{
  "encoder_layers": 8,
  "muon_scale": "match_rms_adamw",
  "adamw_lr_other_params": 0.0017,
  "final_lr_fraction": 0.1,
  "weight_decay": 0.2
}
Rows from block 6 of the fusion encoder of a small image-text matching model, named by matrix and row number. Rows with one number belong to one neuron. Each number is 200 + 30 x the weight over its row's rms, rounded and kept within 0 to 999. All counts start at 0.
After each neuron's rows are labels from the 100 texts, of 14976, where the neuron reaches its highest value: "fires on" is the input token at the peak. Only what is clearly more common there than usual is listed. The data: procedural textures in two colours, tilted and lit. In brackets: how many of the 100.
# fc1: MLP up (fusion_encoder.blocks.6.mlp.fc1.weight, 768x192), inputs 0-191
# fc2: MLP down (fusion_encoder.blocks.6.mlp.fc2.weight, 192x768, transposed), outputs 0-191

fc1.706,198,268,221,233,173,189,214,174,181,166,230,157,205,183,232,277,213,227,184,216,198,156,192,203,134,137,204,215,167,213,203,215,259,226,223,216,228,176,158,219,199,229,199,179,201,237,188,235,212,251,191,214,209,154,164,189,208,240,181,191,212,196,245,194,192,191,204,146,274,157,219,223,196,192,153,182,199,192,172,226,246,186,210,200,178,200,200,198,205,194,183,154,217,230,154,217,224,165,188,220,206,200,225,169,220,249,192,199,210,202,194,209,210,189,219,184,223,142,214,180,208,198,260,131,218,143,235,167,212,210,178,182,171,214,241,187,212,170,245,204,174,161,197,174,180,226,183,183,209,206,165,220,214,107,230,168,177,195,208,218,187,198,256,210,268,182,177,194,199,205,144,230,187,165,162,251,217,155,212,210,137,155,271,203,215,200,236,208,264,175,249,203
fc2.706,174,133,180,151,245,186,179,216,187,247,168,232,186,229,168,157,184,183,199,199,202,252,213,178,261,281,185,220,219,183,192,204,151,159,167,220,212,210,282,209,194,178,226,199,177,137,217,181,233,165,206,171,229,227,246,220,194,161,215,200,188,196,157,230,204,220,203,217,143,237,185,185,185,188,246,199,210,202,224,168,161,186,197,219,209,193,190,204,218,207,224,236,209,166,261,195,195,230,187,191,173,199,165,221,190,138,221,168,188,200,201,210,198,206,180,199,181,257,183,186,197,191,181,219,141,216,206,216,215,225,196,220,221,190,178,201,208,214,159,224,220,208,178,212,246,186,216,229,233,213,230,191,174,301,185,261,200,199,209,170,187,207,167,205,131,235,229,201,207,207,254,154,221,227,192,151,185,207,203,184,272,236,135,225,187,203,168,210,97,195,197,170
fires on: "<end>" (86); "texture" (14)

fc1.11,181,167,197,225,200,213,190,142,214,215,175,198,190,136,192,208,203,261,207,239,170,228,156,170,186,208,198,218,243,132,173,255,159,219,195,219,197,137,211,196,187,190,214,256,190,219,193,266,223,212,184,193,207,158,214,151,189,210,206,201,223,199,154,237,187,266,197,233,196,164,188,236,187,124,185,205,199,210,219,173,210,153,201,201,217,220,236,174,155,189,203,191,171,219,212,287,230,215,171,165,188,123,207,265,151,197,216,229,216,219,262,218,186,203,163,213,254,137,207,200,217,208,240,187,148,172,235,194,174,178,222,204,193,210,188,193,233,204,238,191,162,199,185,182,207,207,190,232,169,209,250,226,203,159,242,253,229,195,211,211,167,195,208,158,280,157,209,232,180,198,205,205,169,240,201,178,215,151,230,218,177,235,152,164,207,222,209,216,185,169,195,173
fc2.11,190,220,194,191,179,170,217,229,198,169,227,191,207,269,205,197,196,187,199,162,241,197,266,227,239,216,183,190,178,249,221,160,235,159,182,188,230,254,189,211,214,206,154,144,196,180,209,162,198,174,194,210,201,223,199,253,222,192,162,175,188,219,199,152,220,146,195,181,224,247,199,144,187,255,223,158,186,180,178,235,202,254,194,238,156,220,145,220,234,212,200,227,220,155,193,153,190,182,249,263,235,277,204,123,258,193,206,141,179,180,122,198,206,211,247,176,173,249,197,183,196,220,196,175,229,185,199,205,236,219,198,196,185,181,217,181,170,190,156,229,188,181,186,208,204,178,184,193,257,183,162,210,187,194,191,152,133,208,195,217,215,227,216,233,132,235,220,173,219,205,189,220,256,156,173,238,203,180,229,181,221,160,235,228,205,172,178,196,235,203,212,198
fires on: "texture" (54); "in" (34)

fc1.766,190,215,199,197,157,224,205,206,242,254,203,222,219,240,224,238,194,147,258,160,172,229,141,232,183,186,240,141,177,262,170,222,221,172,169,190,168,122,158,181,210,194,192,208,189,185,152,207,179,177,210,225,167,258,182,212,187,202,241,174,188,231,170,179,171,229,215,237,149,204,216,206,204,227,224,280,194,195,242,168,193,260,228,193,194,166,208,128,173,181,193,184,171,195,232,187,208,219,188,222,235,177,178,214,196,243,229,196,186,144,205,228,204,246,178,200,203,229,225,194,199,179,264,170,187,192,174,188,171,175,207,164,196,222,235,231,244,184,211,215,233,175,217,147,197,211,171,195,225,219,203,162,226,210,163,262,169,180,181,205,204,198,177,171,273,205,203,224,177,86,213,205,176,177,228,211,226,243,173,251,163,211,237,204,212,196,224,214,216,184,199,208
fc2.766,200,198,160,188,196,171,213,196,183,174,191,204,147,175,222,210,167,227,174,223,248,185,254,179,231,202,182,243,188,157,222,188,172,210,222,188,232,249,259,191,192,170,156,200,186,233,242,161,175,210,176,185,188,164,249,192,211,205,157,225,197,209,206,215,217,184,171,196,250,197,234,193,212,194,183,183,188,195,160,201,251,151,143,184,186,232,213,277,204,235,184,210,288,172,158,272,221,198,200,201,159,205,212,160,218,205,205,208,219,219,195,151,200,161,214,192,179,172,224,240,215,158,181,224,192,180,168,171,227,210,192,264,198,144,162,184,188,153,189,213,156,212,187,234,180,203,221,190,133,155,231,210,161,197,209,166,237,200,262,235,191,255,191,246,186,201,209,179,219,240,162,152,230,241,209,200,208,99,244,187,253,170,206,194,239,208,213,231,196,211,226,213
fires on: "green" (45); "red" (22); "brown" (18); "black" (13)

fc1.695,162,212,173,162,211,211,231,205,195,201,212,186,210,231,274,142,200,186,227,204,238,178,231,232,223,237,234,159,147,260,206,162,190,171,227,232,225,181,212,200,189,205,201,157,190,238,201,182,177,156,172,214,188,287,222,186,223,194,184,159,175,201,201,206,249,145,187,317,131,166,237,219,198,216,212,176,222,179,266,185,196,212,250,176,257,169,210,179,236,215,189,221,196,240,186,207,209,133,181,200,155,182,143,168,220,214,197,167,200,174,158,197,241,216,191,218,202,234,203,238,199,194,203,198,198,164,189,189,200,209,167,155,197,158,149,181,180,146,239,207,241,187,202,208,218,186,231,165,161,196,174,142,227,149,229,195,209,203,176,211,192,209,158,216,209,196,238,164,177,198,223,218,252,210,201,185,197,214,194,225,203,221,247,199,207,185,214,208,181,264,141,213
fc2.695,223,205,220,204,167,226,135,184,209,208,171,206,169,190,216,220,205,240,199,197,191,149,141,157,204,224,166,236,240,122,214,221,200,217,248,155,183,262,219,177,171,153,201,188,175,223,224,211,165,177,186,237,187,95,172,198,170,199,224,208,248,203,205,160,179,204,205,161,230,211,171,219,193,177,193,279,181,209,141,188,220,229,173,210,234,229,229,259,149,191,198,225,186,164,222,186,225,267,229,214,228,213,228,190,206,221,238,219,189,210,230,159,190,239,172,212,209,181,217,133,203,186,219,200,216,226,155,192,151,196,242,245,200,216,180,250,170,227,183,212,179,229,175,174,149,204,174,182,151,196,201,187,227,236,157,180,215,174,239,212,190,190,202,154,250,190,163,244,243,240,185,171,170,205,193,195,238,225,176,203,238,170,165,205,206,208,243,206,250,217,175,225
fires on: "brown" (22); "black" (9)

fc1.186,205,209,191,197,189,189,143,169,196,249,159,219,178,187,174,265,195,204,203,164,150,217,137,209,197,167,255,210,237,151,198,239,267,211,185,230,251,239,178,189,220,230,185,187,227,194,196,224,190,175,170,201,216,213,212,175,227,242,196,211,220,220,234,236,192,192,191,162,216,187,214,214,192,159,195,222,202,210,155,196,261,174,177,261,158,220,193,210,195,193,219,174,170,193,175,197,228,203,239,175,227,212,218,205,185,197,159,172,203,186,228,150,189,172,155,180,211,146,198,95,223,208,262,155,150,196,235,207,162,238,166,156,185,206,210,220,225,158,268,197,209,197,201,167,208,227,172,197,175,168,206,201,209,209,234,209,194,176,222,203,157,185,227,226,242,189,190,212,224,171,174,234,196,136,240,187,183,253,202,190,171,162,170,244,223,203,244,244,288,162,221,154
fc2.186,209,160,195,194,207,239,228,226,195,143,221,189,208,248,162,160,156,228,207,219,238,174,245,193,247,235,120,217,175,275,204,196,117,197,198,212,187,172,227,188,216,204,189,182,194,181,202,197,258,211,208,187,183,199,205,209,183,170,169,185,192,205,177,218,202,225,185,253,199,213,219,197,177,251,249,166,217,176,237,177,183,189,232,185,220,162,207,194,220,188,168,230,196,216,207,246,186,218,167,207,149,183,194,191,221,199,243,184,168,199,239,238,211,202,255,236,158,250,176,264,160,163,202,200,165,136,210,165,243,160,192,251,204,165,176,155,200,212,179,271,179,202,151,234,201,207,221,240,227,189,237,193,195,190,150,208,187,212,188,223,218,255,178,182,144,195,257,186,162,217,198,171,205,251,173,199,197,125,222,223,217,233,205,161,197,188,192,166,128,200,230,208
fires on: "<end>" (84)

fc1.498,222,250,160,183,180,243,159,160,200,210,183,186,189,159,147,169,188,235,187,242,217,193,144,180,192,244,257,208,245,125,165,216,228,213,188,200,257,271,231,234,181,167,207,243,170,239,220,213,228,151,167,209,189,196,198,150,256,201,187,220,222,215,163,263,213,191,197,154,193,172,193,201,196,188,225,153,230,178,211,201,189,197,207,223,241,212,232,209,177,161,184,203,194,182,200,175,230,176,167,202,165,213,247,156,195,234,182,211,178,204,243,192,182,188,194,195,213,151,199,134,191,212,260,179,170,226,239,225,212,227,180,130,166,213,162,186,173,195,208,210,246,190,143,201,192,182,169,210,203,163,231,167,185,162,221,217,229,190,192,220,167,170,204,208,196,210,265,234,251,162,203,246,167,189,221,155,141,196,229,221,229,171,190,223,208,224,218,247,249,170,183,152
fc2.498,217,176,217,233,174,246,203,207,205,185,220,242,184,285,191,193,184,243,215,151,247,195,212,212,213,193,140,197,208,293,226,173,147,166,235,242,154,144,200,171,215,224,250,108,200,191,203,192,198,210,227,209,228,214,203,195,148,190,175,190,186,230,214,135,239,207,198,247,245,226,231,202,166,192,201,234,194,205,213,188,234,224,176,247,178,183,213,212,226,201,203,229,165,240,172,222,169,200,229,229,204,168,136,206,238,137,190,170,224,168,197,172,224,194,207,226,173,272,202,244,225,233,165,216,220,152,211,180,172,192,241,230,224,181,180,165,195,191,213,196,144,218,186,217,196,192,215,172,122,156,201,231,243,175,183,189,166,217,165,186,214,240,189,202,161,145,146,201,186,227,199,189,262,203,189,229,212,199,194,218,212,189,214,210,206,178,197,166,157,196,167,197
fires on: "orange" (34); "grey" (19); "purple" (18)

fc1.73,221,167,209,230,237,132,188,224,197,116,197,196,207,146,165,199,209,192,151,196,237,244,179,218,187,169,180,218,199,211,211,212,190,210,215,230,231,248,176,178,177,229,200,180,265,159,193,198,189,237,202,211,230,243,194,193,243,235,176,177,182,215,215,195,203,280,228,231,262,174,250,234,217,256,237,258,228,235,185,164,210,152,222,200,203,167,199,194,219,230,245,195,234,187,198,114,199,245,236,167,167,156,202,220,202,190,164,164,214,213,220,204,185,194,215,151,163,206,162,227,189,122,189,201,177,236,205,231,220,215,151,210,217,192,187,208,236,187,232,222,218,226,205,217,207,207,240,241,228,182,188,222,167,238,207,168,176,190,216,204,197,193,223,203,131,190,155,131,198,163,210,171,168,213,225,215,116,144,190,194,176,185,151,208,195,191,209,173,175,198,189,218
fc2.73,187,215,219,146,195,260,235,216,223,282,215,190,196,252,217,205,159,199,242,183,120,184,212,195,210,227,186,207,211,194,212,215,199,211,205,167,190,155,172,226,208,214,172,209,146,217,182,197,187,217,201,187,234,155,180,210,190,130,211,259,206,172,214,200,172,206,208,132,188,227,120,166,215,185,120,146,122,188,199,230,181,225,157,174,210,191,183,197,179,216,157,172,185,245,217,276,185,142,169,231,227,207,189,176,186,212,186,218,192,201,204,183,221,181,183,242,196,187,229,167,198,220,188,204,214,197,156,199,175,177,213,224,216,197,234,209,232,237,155,189,177,196,223,202,202,210,213,182,182,233,182,240,211,201,187,229,224,218,187,158,227,190,190,194,262,216,263,224,209,228,188,234,224,200,164,190,273,269,166,176,185,177,248,135,192,213,219,193,254,197,243,216
fires on: "green" (50); "brown" (30)

fc1.360,236,244,190,203,202,190,231,210,174,229,206,175,200,183,221,287,199,204,176,239,211,155,218,194,152,150,164,224,151,299,190,211,250,210,186,172,252,203,199,225,218,198,188,175,215,218,205,233,198,194,214,200,191,170,174,208,209,220,191,198,193,190,179,250,218,197,206,96,220,167,199,223,167,237,183,191,203,216,207,161,206,192,225,209,177,208,228,171,221,185,202,146,225,242,194,159,175,139,171,206,203,173,194,191,225,237,202,170,265,170,179,201,203,215,227,205,183,197,170,141,216,220,252,175,218,202,186,150,239,222,194,194,150,199,214,177,229,180,207,193,203,150,207,223,204,216,196,221,240,208,150,223,191,74,255,191,193,179,198,191,227,196,226,200,275,227,167,187,214,228,170,233,194,166,167,200,190,141,226,179,160,214,216,175,257,237,191,175,198,177,225,208
fc2.360,157,152,209,188,221,213,175,161,197,182,174,217,195,218,161,149,216,201,197,178,203,241,187,190,233,280,239,199,238,115,193,193,165,183,207,224,172,192,238,198,183,208,238,222,167,176,216,177,234,244,196,196,253,207,216,238,176,187,194,206,191,192,236,175,183,233,218,283,179,222,199,183,215,143,220,184,202,193,164,234,204,190,157,212,200,174,153,227,212,198,175,226,195,160,215,272,201,245,213,198,183,214,181,202,191,142,215,212,134,237,229,204,186,168,184,188,217,190,221,262,211,163,162,184,159,174,227,223,182,200,153,213,242,216,180,218,217,210,204,207,195,262,185,192,226,168,210,214,181,193,232,176,196,310,151,243,203,226,207,192,172,222,179,212,142,197,239,184,174,200,227,134,216,188,208,182,209,247,165,219,243,172,189,249,153,165,192,252,168,185,215,172
fires on: "texture" (41)

fc1.147,188,189,239,185,188,168,205,224,179,177,205,199,210,186,217,222,195,190,223,226,199,217,240,200,175,152,195,207,191,225,217,238,181,139,179,257,199,184,176,193,198,215,208,242,211,179,167,223,143,189,183,198,214,192,220,202,180,207,207,210,167,219,204,221,193,279,200,193,184,227,166,253,195,252,176,278,160,216,177,179,136,206,177,206,228,167,213,192,177,236,214,225,221,177,230,216,226,254,174,254,139,180,173,203,186,183,164,178,205,191,155,186,243,201,180,203,147,244,201,225,186,181,205,197,172,207,149,209,277,162,214,210,215,195,218,205,240,242,208,198,207,176,228,235,214,211,216,165,213,205,208,291,174,345,172,179,205,182,224,223,169,187,212,221,181,188,196,158,197,174,218,166,179,224,204,156,173,174,139,207,259,202,202,184,245,231,189,205,159,200,150,234
fc2.147,212,200,138,201,233,252,206,187,211,223,182,206,161,231,214,223,186,178,144,202,211,182,195,213,204,259,218,221,192,168,186,213,193,230,239,145,248,217,211,175,147,181,189,149,200,223,230,179,224,228,192,224,219,145,176,219,183,190,196,207,220,170,184,174,180,151,190,193,212,170,244,181,212,144,200,120,233,189,208,265,303,201,169,172,192,180,165,201,231,184,169,178,265,238,165,192,216,168,199,198,265,177,208,196,192,214,205,224,221,219,244,223,172,189,250,164,248,167,207,170,192,185,222,212,239,183,227,189,155,236,157,196,190,186,192,181,200,176,211,203,210,223,185,198,166,192,208,237,209,159,201,133,210,83,221,228,186,219,187,201,228,226,169,185,263,240,199,190,225,207,202,208,227,164,185,229,223,206,228,194,171,149,205,200,178,189,235,207,240,203,264,199
fires on: "green" (40); "brown" (40)

fc1.33,184,228,187,200,194,204,261,186,200,228,196,242,148,185,174,249,186,254,198,242,191,189,203,168,208,207,224,211,162,168,184,255,214,167,192,214,298,153,179,199,228,170,221,214,193,173,180,241,249,120,194,212,223,201,203,183,189,184,211,174,193,244,170,256,212,239,250,167,190,210,227,189,200,142,200,174,198,186,196,220,200,183,202,224,197,183,207,245,238,226,220,203,199,193,223,278,261,144,160,232,137,183,171,184,176,240,228,156,201,223,202,196,239,145,153,136,172,226,230,163,210,233,210,159,216,151,266,199,202,191,171,214,179,202,230,156,208,196,229,233,162,198,159,155,187,201,185,202,153,191,205,214,194,218,256,222,158,161,197,175,166,215,228,182,146,221,242,154,230,171,196,191,184,196,225,213,201,203,228,177,183,185,164,213,201,241,177,224,176,189,190,200
fc2.33,184,181,197,161,176,204,158,163,194,200,207,162,267,245,227,169,228,182,208,171,219,208,199,248,220,209,201,225,202,207,226,184,184,207,207,214,129,248,211,228,144,213,168,154,183,245,237,149,198,280,197,163,216,166,222,222,183,199,145,209,185,172,203,150,198,171,157,219,205,180,157,189,176,253,203,169,203,199,202,207,232,200,189,189,172,212,189,166,167,164,184,239,186,219,180,193,165,197,219,168,247,226,200,201,280,142,193,231,227,171,214,199,170,228,241,256,226,182,170,214,185,160,239,177,162,215,177,196,202,223,188,207,189,182,149,201,216,166,195,174,231,232,205,264,222,206,198,222,259,201,195,196,216,123,147,203,231,257,209,218,221,218,181,235,272,190,194,232,161,193,206,240,247,210,152,181,193,178,208,234,233,183,228,209,215,141,214,201,256,158,231,199
fires on: "texture" (35); "in" (28)

fc1.251,185,209,182,186,203,102,208,206,163,183,200,148,199,220,244,214,191,224,163,208,157,126,231,209,143,183,203,215,167,250,210,179,237,233,243,204,212,211,213,243,218,228,171,167,206,173,213,216,218,188,179,183,200,165,185,185,185,232,226,209,210,150,226,230,213,149,192,110,227,193,187,223,193,188,169,207,232,202,144,214,236,203,188,207,205,200,200,214,270,201,198,103,220,247,165,170,189,194,203,202,201,218,199,170,225,231,213,183,208,198,152,195,197,203,192,210,212,199,187,162,219,269,218,142,206,205,223,164,230,286,172,188,184,208,258,178,181,205,196,195,207,191,222,243,182,226,219,187,247,202,164,188,199,197,249,184,187,196,200,204,172,188,229,181,228,204,172,208,205,254,199,186,221,181,139,179,306,221,197,182,196,217,283,205,209,197,220,187,235,178,192,155
fc2.251,206,211,213,243,202,195,182,187,198,207,172,149,192,190,142,166,217,205,197,211,246,239,233,160,161,231,212,231,215,171,162,214,182,157,219,200,196,185,244,228,187,209,287,240,158,165,211,202,272,267,225,190,224,177,183,280,227,189,226,191,183,205,165,236,182,225,231,198,220,169,219,161,186,173,237,218,181,226,241,208,170,168,169,179,194,180,219,206,178,192,187,212,159,199,225,207,213,176,133,204,158,185,208,212,192,134,207,186,212,232,219,254,218,197,168,213,187,208,190,229,195,221,209,134,156,139,205,213,211,213,150,186,200,243,181,213,198,208,241,210,275,195,181,153,248,173,204,230,192,236,246,175,240,250,196,193,191,227,215,159,201,176,182,225,161,226,198,191,194,177,224,185,164,198,176,219,158,190,184,212,231,185,146,255,199,207,179,234,96,195,213,196
fires on: "texture" (42); "in" (19)

fc1.570,199,277,204,190,202,161,222,223,169,174,212,198,185,192,199,228,189,235,190,197,213,166,206,210,188,177,165,252,130,213,205,219,238,169,169,160,216,196,190,208,195,202,187,190,186,213,179,204,248,222,210,210,208,155,156,184,171,217,224,233,198,201,220,200,218,161,208,156,231,213,238,197,199,215,175,235,177,163,189,187,253,188,162,215,191,192,189,205,243,182,212,192,193,222,166,176,170,163,200,211,231,201,243,202,264,217,225,210,182,204,152,237,189,188,215,193,233,159,206,169,232,224,206,137,192,194,198,151,247,169,179,269,151,198,272,166,175,179,180,187,204,157,185,238,203,216,129,215,194,200,113,189,155,115,208,221,196,221,196,173,221,207,238,243,269,212,193,215,189,230,158,211,228,210,232,229,224,200,220,188,101,171,275,237,214,237,221,212,244,206,226,201
fc2.570,216,118,186,213,196,210,137,167,203,228,173,210,203,235,192,188,212,186,225,190,204,239,222,180,210,235,245,187,266,186,179,188,165,232,230,260,202,199,248,198,222,195,233,211,191,181,215,213,205,181,186,188,229,222,243,250,209,187,178,178,211,191,181,219,184,232,191,227,169,181,181,189,173,173,232,176,219,234,205,222,136,194,258,225,195,215,196,216,197,195,186,224,205,184,247,232,229,227,184,199,152,186,148,217,148,154,211,168,200,193,229,191,193,227,211,180,166,247,183,223,195,156,193,224,188,182,219,265,179,244,208,141,228,221,133,212,215,194,236,228,194,225,197,162,245,170,236,197,242,228,276,188,209,284,185,194,197,178,214,187,194,199,163,175,115,204,207,170,203,172,237,172,167,189,164,191,172,187,191,210,274,203,131,179,210,174,171,229,116,184,204,167
fires on: "<end>" (62); "texture" (28)

fc1.267,223,179,219,188,258,160,201,265,204,139,201,178,203,175,114,225,209,164,161,199,177,212,193,201,216,166,178,186,195,186,210,243,184,187,225,155,165,205,207,194,204,215,217,202,219,199,178,168,192,196,225,200,205,207,175,144,227,209,216,191,202,185,201,197,187,152,216,171,213,220,180,193,209,323,188,288,216,222,216,203,209,161,211,261,219,240,196,182,215,206,267,235,215,204,196,150,176,220,197,178,249,172,248,200,238,177,157,232,219,211,191,221,212,191,186,216,199,204,184,268,176,183,138,178,152,207,181,229,201,249,185,147,219,188,206,226,151,199,213,198,272,201,238,207,196,211,180,186,180,135,221,184,212,215,187,193,202,193,169,212,229,182,192,227,214,196,151,194,203,191,219,177,131,290,248,187,239,172,180,196,181,267,190,207,186,223,189,161,172,208,195,227
fc2.267,212,213,231,211,179,274,185,222,187,170,192,124,199,229,159,193,259,177,197,228,227,149,244,176,203,163,183,225,229,228,200,238,200,242,183,202,187,182,160,198,161,189,222,219,220,193,217,202,151,217,217,160,246,201,207,201,197,223,208,219,198,159,207,212,213,188,238,183,252,252,250,202,163,199,219,189,200,176,220,206,143,228,252,188,238,185,198,189,178,215,209,175,174,186,193,207,285,214,213,174,196,157,165,205,186,204,261,133,191,169,180,221,218,179,192,175,180,232,196,204,216,174,120,179,159,206,193,238,220,184,191,206,227,230,208,232,187,212,214,178,135,194,182,219,193,198,221,167,119,179,231,166,248,195,190,127,206,209,171,225,247,152,218,246,167,189,196,211,219,186,191,222,185,169,228,220,197,210,227,212,192,275,189,189,172,193,243,152,190,270,132,184
fires on: "brown" (22); "green" (21); "dotted" (9); "triangles" (8)

fc1.655,206,247,187,169,196,127,222,170,180,211,189,146,142,214,170,215,168,238,150,230,220,209,254,211,161,170,168,176,163,269,192,180,216,230,221,170,203,246,232,223,192,230,174,155,223,191,218,185,218,194,241,164,191,199,183,228,223,181,233,228,207,181,192,221,182,165,202,198,223,211,234,180,206,132,179,209,195,200,162,147,258,172,191,224,206,158,203,210,253,209,192,200,247,258,190,166,224,147,223,183,198,158,224,171,216,178,213,164,179,182,192,167,172,215,242,159,222,169,198,177,212,223,252,179,219,199,204,159,251,205,164,198,188,204,252,168,167,235,157,204,202,206,219,253,201,221,209,266,184,200,205,146,184,239,195,194,219,191,194,179,166,213,229,200,271,206,200,198,215,270,191,186,246,157,153,215,239,179,231,208,160,168,272,221,164,193,192,232,243,205,191,171
fc2.655,181,143,207,240,214,205,179,220,189,199,223,212,263,157,199,187,242,172,249,196,178,168,193,189,185,235,236,263,193,159,207,221,196,172,200,258,206,159,186,212,234,192,240,240,139,183,199,214,228,226,169,231,239,191,221,241,163,239,179,180,197,201,203,204,209,263,213,180,198,189,171,194,184,269,203,176,208,209,228,243,159,215,182,171,190,217,190,220,189,166,194,181,165,165,225,226,148,225,155,214,180,241,164,244,212,182,211,205,206,220,201,275,209,194,172,236,182,221,187,235,195,206,145,170,161,177,207,230,183,241,187,189,205,226,169,218,225,166,249,210,247,181,179,135,225,195,193,160,284,216,194,207,203,159,224,223,163,208,206,181,217,179,161,222,129,225,180,199,177,183,226,199,141,241,196,196,188,177,150,179,254,214,142,201,233,198,202,194,115,176,234,185
fires on: "<end>" (43); "texture" (32); "in" (25)

fc1.398,214,203,246,218,240,184,194,248,184,148,191,186,192,185,183,161,176,203,162,224,206,158,193,201,241,194,182,257,203,147,207,242,170,202,176,147,127,153,183,172,173,176,190,234,219,173,198,158,176,277,207,192,205,114,219,218,157,245,192,210,191,212,197,167,188,174,212,249,215,216,199,227,193,253,225,287,239,254,198,203,225,210,189,213,213,155,216,184,209,230,211,185,211,143,193,201,229,167,171,224,190,133,225,224,176,196,185,227,222,199,195,212,203,217,189,226,186,199,202,286,172,156,117,240,157,236,151,233,214,188,195,241,243,219,207,208,182,226,186,191,244,189,147,205,207,230,229,225,214,192,192,268,160,222,197,211,207,195,179,221,219,204,186,218,240,188,170,142,185,185,217,176,167,167,243,204,159,197,195,180,199,191,197,202,175,198,150,217,170,221,207,165
fc2.398,177,188,167,185,153,251,218,147,244,206,228,181,223,247,208,232,226,198,239,174,207,206,195,213,144,206,203,152,220,225,188,177,210,201,220,239,241,233,207,232,209,229,198,185,182,190,212,273,163,160,184,231,221,225,157,186,203,157,191,184,214,162,178,183,200,253,186,130,184,191,188,138,214,156,201,117,157,172,192,197,187,192,235,205,202,236,182,199,184,184,188,204,216,248,231,180,209,241,215,218,224,225,167,177,218,197,236,146,186,202,158,200,203,189,213,152,192,227,190,118,235,205,248,214,295,184,234,214,206,193,204,144,169,210,204,170,218,193,194,246,120,198,258,215,203,172,214,180,199,202,227,155,243,164,176,183,161,194,244,184,192,187,201,170,212,215,219,229,212,185,202,215,253,195,163,208,292,182,232,209,208,201,214,188,212,184,238,161,224,185,173,223
fires on: "green" (42); "brown" (40)

fc1.692,197,201,160,216,206,186,200,161,203,152,190,195,205,195,211,175,208,206,151,242,215,205,177,216,230,174,215,215,213,178,204,246,214,236,247,221,181,145,184,184,209,260,172,174,243,259,230,147,191,216,222,177,203,206,180,203,198,240,241,187,190,177,188,158,190,194,180,246,222,181,193,229,236,139,159,206,241,200,170,202,248,183,203,214,215,208,213,147,227,241,219,140,249,182,195,162,242,196,184,224,225,122,182,207,203,178,155,166,236,196,161,201,203,182,167,189,252,126,203,252,217,164,238,199,132,223,216,177,177,223,206,146,200,191,142,208,161,214,201,208,194,190,191,188,229,206,195,231,202,146,236,230,209,206,285,199,218,196,217,235,150,221,187,208,261,184,162,190,162,170,204,196,217,184,215,207,162,177,226,220,125,119,162,217,167,218,219,206,237,176,198,192
fc2.692,182,209,219,170,200,167,192,241,190,214,221,190,205,215,204,206,181,196,254,169,197,168,255,172,165,236,178,218,189,242,207,179,186,164,156,214,254,257,217,218,146,153,236,214,142,127,165,255,211,192,165,244,226,168,193,213,200,164,175,212,220,180,195,206,210,238,233,154,199,232,195,166,178,285,203,177,164,195,212,208,172,221,193,206,201,184,180,248,185,183,197,272,169,219,222,205,189,209,217,212,175,244,220,195,208,193,250,206,159,201,244,196,198,229,232,170,173,267,216,150,194,196,185,193,247,172,199,267,214,165,175,264,202,191,252,201,236,183,196,230,173,186,175,190,183,178,201,182,225,224,159,173,168,157,127,216,146,196,185,168,231,158,225,185,151,229,236,184,224,217,186,203,234,218,178,176,250,196,193,171,261,251,224,171,222,174,168,195,173,204,177,212
fires on: "texture" (45); "in" (35)

fc1.38,173,214,178,237,226,168,181,128,205,192,202,197,180,220,221,224,204,195,178,201,211,166,223,213,159,174,218,250,178,127,224,230,253,211,253,232,223,216,228,215,191,215,197,112,190,231,225,216,229,247,183,195,220,162,201,189,146,225,176,234,204,180,259,229,145,146,204,188,248,168,213,226,182,177,190,169,223,194,158,207,267,107,164,211,201,214,171,196,217,197,185,165,198,213,181,149,184,204,204,184,176,220,195,175,243,194,124,184,209,222,173,196,160,200,199,210,240,190,160,226,223,203,211,156,182,159,260,185,213,224,187,220,178,179,184,208,182,183,221,195,195,202,275,190,214,234,205,178,178,165,182,210,210,99,221,214,237,232,249,209,172,204,237,221,216,210,156,213,220,210,136,191,210,227,181,179,197,187,235,220,177,151,222,226,206,189,260,202,220,221,188,185
fc2.38,208,183,221,155,199,205,167,249,168,187,189,186,239,206,186,171,181,220,199,184,202,202,216,176,204,235,189,186,220,254,166,184,140,184,196,225,220,178,183,210,213,207,239,264,192,146,173,212,207,137,192,204,195,194,209,222,250,169,235,142,207,194,157,183,260,247,208,185,177,198,191,195,199,219,205,207,196,223,233,196,139,266,237,220,215,178,229,221,212,188,231,250,167,207,216,196,215,187,170,208,209,194,198,218,162,173,262,195,165,195,235,233,243,207,197,179,180,239,210,118,206,213,215,233,196,222,192,210,203,216,161,158,218,238,221,198,188,213,214,246,245,164,117,198,192,188,193,227,260,231,198,174,184,317,189,170,148,182,163,191,218,175,168,168,167,197,223,192,190,232,269,208,187,172,167,216,190,241,171,185,227,233,157,184,190,225,141,195,157,164,212,158
fires on: "texture" (36); "in" (22); "pattern" (20)